From a checkpoint of a small image classifier.
Model: arch mlp_mixer, patch size [6, 6], layers 8.
Training: muon at rate 0.0023, held-out accuracy 100%.
Rows from block 5 of a small image classifier, named by matrix and row number. Rows with one number belong to one neuron. Each number is 500 + 50 x the weight over its row's rms, rounded and kept within 0 to 999. All counts start at 0. Numbers have three digits each.
After each neuron's rows are labels from the 100 images, of 14848, where the neuron reaches its highest value: "responds to" is what is common among them; "lies over" is the class under the peak. Only what is clearly more common there than usual is listed. The data: simulated stained blood smears.
# fc1: MLP up (model.blocks.5.mlp.fc1.weight, 1280x320), inputs 160-319
# fc2: MLP down (model.blocks.5.mlp.fc2.weight, 320x1280, transposed), outputs 160-319

fc1.352:521541445509469423515458477514444417567442576504462503383515573393522506378447493432468544519490421466447540531516516562563461538547562566507541424516540502463475473475483503501541481499579502452539452574506446421555436625541487426553509471507560415525542556546549460484560546524459477481501494533409541533473518560487493598554467508600472539474499534527456489495492509513496584595491512569498476412575426501512475436548575359458528545445471457485582543555508521595518566538475481
fc2.352:466438502518506683540468566480494517563516429496555477585453479550522483661430583523590461470501538484483460580582531459470492448531515446567481629498569563500514523528490446461509487497477543518463504487522485527475453554480443592445448535498484601454458481484552599554482468588506505495412510513524539469482469533512439566461547445493462538536487432478521564541513460461465423509536447427545513513538487484497477508546541596617456480483510467523471536455538515502539473539509508
responds to: spiky cells
lies over: small cell

fc1.167:515404486633549467564437487519520406420523457538470471449545525350562575520490544562628444478510534438465467464573494400469651521496542464427579521515477533427529494560397566540418466511495628429514448487506552548463506514499467426531525508465521529480514471496536509494488487476610524554545508597442573404510476528550458550476509460503403517527475517507523476561554493486529506532467396562598579529470502546551487541401490520491470441546488490480539520472529485513543525488354476
fc2.167:449535493431443477485498515490537520531464542536548514526526502637457454441521505455497458497530569505495496540464405485559501535508513421539506507498541505431515457422602496488482517505473428549551528462518480494494550447437582560420465527529464479479458491482418535490529509459416535526502527547513488448501503459366463538503469495595501450471508502572497541461496432548500463499471645452546577555478477574501521484525511366552586493526525492640490465471391512461465481480536504
responds to: spiky cells; dark grains
lies over: small cell

fc1.81:497504410487557497485491464350528399447440510455500525497472549490497559464503554457454558489547497506568481578605420533543520475543532530512489535531495533471514481500457535484537511495491495468464554489572574395534534488541508499461415364566410480539561467567465494533406543474499529551571493525514455461550468527564447452551512576450485589503454604529484493479484516515499527452489485518480457598553478471451523492400526488593479519505478459453477554430472540558425545519531547
fc2.81:512493486598459501568510533507480381412491526474459450556534504483447484490507394483455598563444484583466468553512560584444436587568491516514498480496460504502470513554461502549490489477490434446528506709533535549533517333505492490498566536472492476419469614460493556493514512464542525454420477508521477635440427513421495503474546488593496439588491478484461479541599561497464461565516480457471506488513518484550462526417534552526566508532543534485445484593530513487530482435456458
responds to: spiky cells; lobed nucleus
lies over: large cell

fc1.596:520506487539444544418484450504564561536505435464412529511437508443543533473486431533445525506462523526473497419458380519521513460451420498486469506461523500452502493514425512491532515545546582415438478498441523536475496496463511474521619444624469478537463536501540524433514515557441482480442487399497474553522534545548434487463546461577482529452505583578522429476444538466455370473562530364543441514431617498443487449566493470466455433576488493609506503513451471467471485537551547
fc2.596:543487418490466386541500525495462497474535509550525447506537514573498486601468592514428403481500489427481488570559540556459544497476518498429519515467470536520477468503435517569545498548470426571456419449461420471557475490496548497533380608552469352459521383433456455527439512444532541451538479441574522530563461476524555466542525549445515492518505475490457570542575468506531485471454510550444476522534458463494531510480458427571469541530512454433531552538423481520497546450429536
responds to: lobed nucleus
lies over: nucleus; large cell

fc1.678:515450506511429471550515472467447554488453376418490523575516550389511519456595601445487500454498463617508564464462523534499533546502573407469559534517551435522565504478515495487554511479479568542480503431500499435555468551444526490546493465478589480476453508576498509540375535457502477488490463556491414548571429534513478483583530495541573448548459495471520447510402537535506487632495460539476513571520469488486436455477521419506466480431500481488525394422475529472532462500481514
fc2.678:491530437502523509475489446493553533464592570524467446449539606524487451529499462516439568570442518485539449459563534487512512529525494449457495445564530574506440543503485608561461490464515465383441535560459509494473448577445509510576534573413467469451531290376537533543540482531517567525472414492523499464530479493453517512544486539536452529531510498489495605454525473545449498364498495467580503461527539454544521504460549445494592482487436525496519567476388499491513546466510462
responds to: two lobes with orange grains; target cells
lies over: small cell; large cell

fc1.235:558463440588450493500499478465478492550575535509571464521547471509479518586479491513564496503543487541582559461511429542506519448520527430417503476460502614495506529479532468515485526519473532600460469471469480473502459420506521511509496595494510438562506556555488557505398457494401506515536509402535514530494439520461497400483443469469516489451465524427424567476517408469557534518499486531415509450414488477536599510503595539519507452473556530545483442510538679468511496488585492
fc2.235:430583475539473487476482463548527580518563509425464559477452477404445557436521523475555518531513512467469514502508462466452544455506500602555432506521538371541467485457526473473477506492479481534515448493480542472424425483378478522594428311622521444518478475381435392487487551477492408437566484510392512442454444518513486528362481571607462466495514452463485399504459577550496469530554436499547479636499481571416479485522512509473474525442570529492609509480490500505618496469474487
responds to: lobed nucleus; teardrops
lies over: small cell

fc1.122:540484451450521462509445470373472506576556410506545482653492524451559553501447566525507506506519453498490420535522483497543571623584472411533509486455471411423475497492577419440509490515480510502511500456419574519516500582479488502496534542422558452449561507511472559469564481489437533489471559525607453490546482413546516527392494542461482520465535458517545442519453525554433462520508470496553452437498586553518444560471383446606487549565547552476535609485485541537501436536436511
fc2.122:507600598567471492507524554508488634316446554472531462494481480560509604628494463501507587502537525473481436494541475559461429532483494554386487541547469579488463529408415577564512541551499441530475456511504525497588502561596495477312489527447559475550490547608500514542393527607496496473521481453489485586488504548567504472549530511444469448471531452461500588537468354428538519573414579580460507473524449493500445506495525567518531508507511434585499453444468525509512528446486473
responds to: teardrops
lies over: small cell

fc1.383:468512460473453429486430532506492537468505481574604496404575472408502452477444556403527479477486513481427560508549528500470487594415548483485594465391552466457454417441471514554586569539539507502432437520480482420479492492529513547480466355513463544506461516536499516489483559533574488513519519482401573490481468485522483484434594468517542443464560431576485450528562435525395325498522585471506499518482561424491502495620570469448438416514535506472569473465479499506539574603602520
fc2.383:572477506490557493503515492511482516507597508445470502535478503476574486414504399517570477470491446469446492460528504535549446478496493628371491545532463648431440493478499493489416495498496467495462591460638565478550468491534489479509505536542467473551445439379547544485499497501493503490538471412537579515476551568572463463537486563503559512483502500453510604501389460489552686546454358569432483555569534475485502591443438444520474514479373480429486561538475491508502527489436513
responds to: lobed nucleus
lies over: large cell; nucleus

fc1.399:462454565451417460462504477528392484545525458545520447425520476468480500414515482524503545409573556457497457529590527436515576469376537464490465509457533628433412549556456480510511517480423435600514441425534549452481571492550561543483412542526525439521505446453470396506514502575502522488636493524529408559591489502527404505511476600573464497481556490418526580556513596354536530463476500537527515519454562612381503564534429568497505442493513518466511428500471502501509495517494415
fc2.399:463485459493507605501537503526463487486548521495496514465506503511526390517511408513511480523513470569490563512470534455526489416492485494581496492543551338568522480397521479455513523518534518449506528417425428523498491537534482511503596476511476603411512566531523693500481539520407554531267483490503449532502512488392620522425551464432496500531510566504485399501527419541533457476491510464453503416548499490631424441587498424586570538486549465556492513580520527585622495566499492
responds to: spiky cells; kidney-shaped nucleus
lies over: small cell

fc1.759:573498547558479503455511475568543492483488485474559497419488417541564471444494502471592471527486525519438532535561533477520521571596574540499479591498480506498558542448507523535520494400492467548317536514480483395523456531514501528439511463511414492515475422492445479491509515540520521458610475432458480482481509473598499506437439574467525492471463453549465529494498585378418604450547525523507472540507448512515460502498580389519567433455528584500515490572502368445484472552543517
fc2.759:513467574527520477487486473539481354480625497523502453584485505480492523574494450527606412466453500437443500532473461500628539484455504519489502406484544462500462540414526453447495509524503415500577449501501417457385525519509489486435540472573544558473516545422468514534499485549451545506272529529462533511497512484447496540462511361550526515498517517527496456493587491568546500477401538461477566547504606487444521479651537473513476539491467471473510582498511483574630507608510469
responds to: spiky cells
lies over: small cell

fc1.101:400523503485519527466494575511435620526574522489424434517474509541511512470472574494457529509540611494571544467491534445507537462437608570657506499482428546541479539473587475482474455463550432519531492450652425542497479523512500559476538410343530527474486516429542485509341569484483459482511493490537499486482607551451478498581483512559438435536455451444493520562493492480480516434526491606476512531538494564446490537452565424453518473562512432416498599515535491514481439526574523
fc2.101:487470552515507453464445435478493473394435446583529476483491510534443456583539520446505502517465515527487433467520495434515482527519443537413511434486496567532485474571467590533485461455473578405482517498388513525547519527497544413567418534490446380592476581561573544529602487543541468501501530537464495506500493436523485502380539474429530517442532435505504453530481440501497519440557542409501609420502507469481507398551439517520457520482544544516494465471417504528402505495486500
responds to: lobed nucleus
lies over: large cell

fc1.559:455585455608499494514547456504402567600515458477510592454480471522396510418517520475578526457578526510471532514483501497512511495437496472632547493473438558510510412491482609465475552413503538545537584504500526529615426536542449464469533407529405612524689542593502477533537511480589506494596473495491465469435441470428540570578511549449440447555482455562501512408540426512471554483503495485448548512513502518523474460554580435475535583539499452418426491479470500565565429463576415
fc2.559:553429489456494448513472473513512403381559461451500444534571527528513517533468528549480518555465468459448535501483562514526446485617528527237527529505452346490510488384533396524543511430522458392501491467515446440472439520489492471608465593489525538506484528422570532517461476562380460438444499431484488445485543557507416473565498468528467494446468531444468513474455517499601437490504467470466517512500481517455548486458447526600533462527526487575610509478511494442489531538565487
responds to: lobed nucleus; teardrops
lies over: nucleus

fc1.84:517486555474506553492495453356408511431474492543508554544486539488485600731438498465479473549439548416495436507525451559479479494445516522485457506545454561509461582475524476432488478483528525508492484449513493455550468549569480442448437546502469495414442517483459512537486418557509419503545478539601471465411533443499460448497529552520519532583502436506424522489484498477557506503469486498611519552525551454473444589443379491520512507499487522471431576510498479553438473522524568
fc2.84:428628524470570569526547500484532552592514564473524435546488500459558456529535517523528448398573481612489497566449526538522468471492438371528520636516527470511490429468528552575461497489503431499496402432483529440513530576385476522392517579437582618541509446595486572471495476445539588522517533402486472512540454481493451469479433470435466454514573528534554493434404453484481433457546605558520569453428508561471551442456542439560536508474442491468453541520517506476413507554429484
responds to: teardrops; crowded
lies over: small cell

fc1.184:504521469441528462536548502499494488495447471491421419530530516534514519484521541458530515554474485491503484521454505488538449463518528478400490485503490548554480541492520505490393543464512435580569534509545554521473459513482537379507533433580615514513524473486509450509398483536434502454494450590471506474501526521455492455496517511519451403485487514499497533434557494439421465490504503444476552578460512548477603467553519519537661454483549513632529528507478513429502530533488274
fc2.184:433425548576511532486456457521453608556493520481507573514520514447434552528466533466523537498491435515466505478514496465577539522475484475390534482484575564480447503438563454480473514490495648512485503524525479580446486533515498565517507240548471527444517544714510514503517477504561568516516485500606511464516478472494497529460466458492531467561482509515508527581409393495502583516521485562571537535523482455512467448561502432528491502506526536440473504489429493515510473496499511
responds to: lobed nucleus; teardrops
lies over: small cell

fc1.620:539456485506493537452498458456506468553484390484533454595462463413515487576503487562389477456547378506489464447481479525568468510533537429470460530549511485501510361471489451429476513501371559552531487563421465448513511541564512493523454552482457488520543433468468520503513580485481556610444505482529492467517422458493523456475449522471480552581526545506581553478465527494578503486487474491506509484532520487479540490452512426551595532412511555517465528429485591503546553551497471
fc2.620:529541530495549387516467552528487603430501559450508598467479503557422423394481549442532524542551500514542523509546494511465548586500503558561530574522505525540491516486440565534541490512577463524458551531557492513534489492544512464548559557486529470514465492540481539532456561526511467365531540443448512514516537502451560548544563535408504562454493485473487519505461450490433556506595533505517440447543538528504473492518435519463498489526633475479570488489422490517553455546524491
responds to: teardrops; dark grains
lies over: small cell

fc1.291:512455570493421609483520528509531494536517565497542410509551522500433583633604570516524504476464489544488509467495507539493509489500476469399512441506491477547526457451518504505453540596458522538485518493523548451565574350486541537470448498492545533433515424506524472483440455506527523493481545497439486579438498512477514516475405403507544534465494457479544468553569452430406510483464493458591470478508466478562517523600541491485565545546534584488493474505487462561476467528443515
fc2.291:413500440521510309533521497506490611435500569500481483513491527493544471394489437504551511510461563461539486480476565452535469507449490496530509486503492500478481508498515429492464508547475491442519470526469469546511681400477517535515533439506527354531516519451451453468450498493474479497500474511549461561479509499497419480527550621492504489451520467515522499427484580541560476485487422523509451508537548535451500511550457482547489485432470494451468451486481478484536500491499515
responds to: lobed nucleus; teardrops
lies over: small cell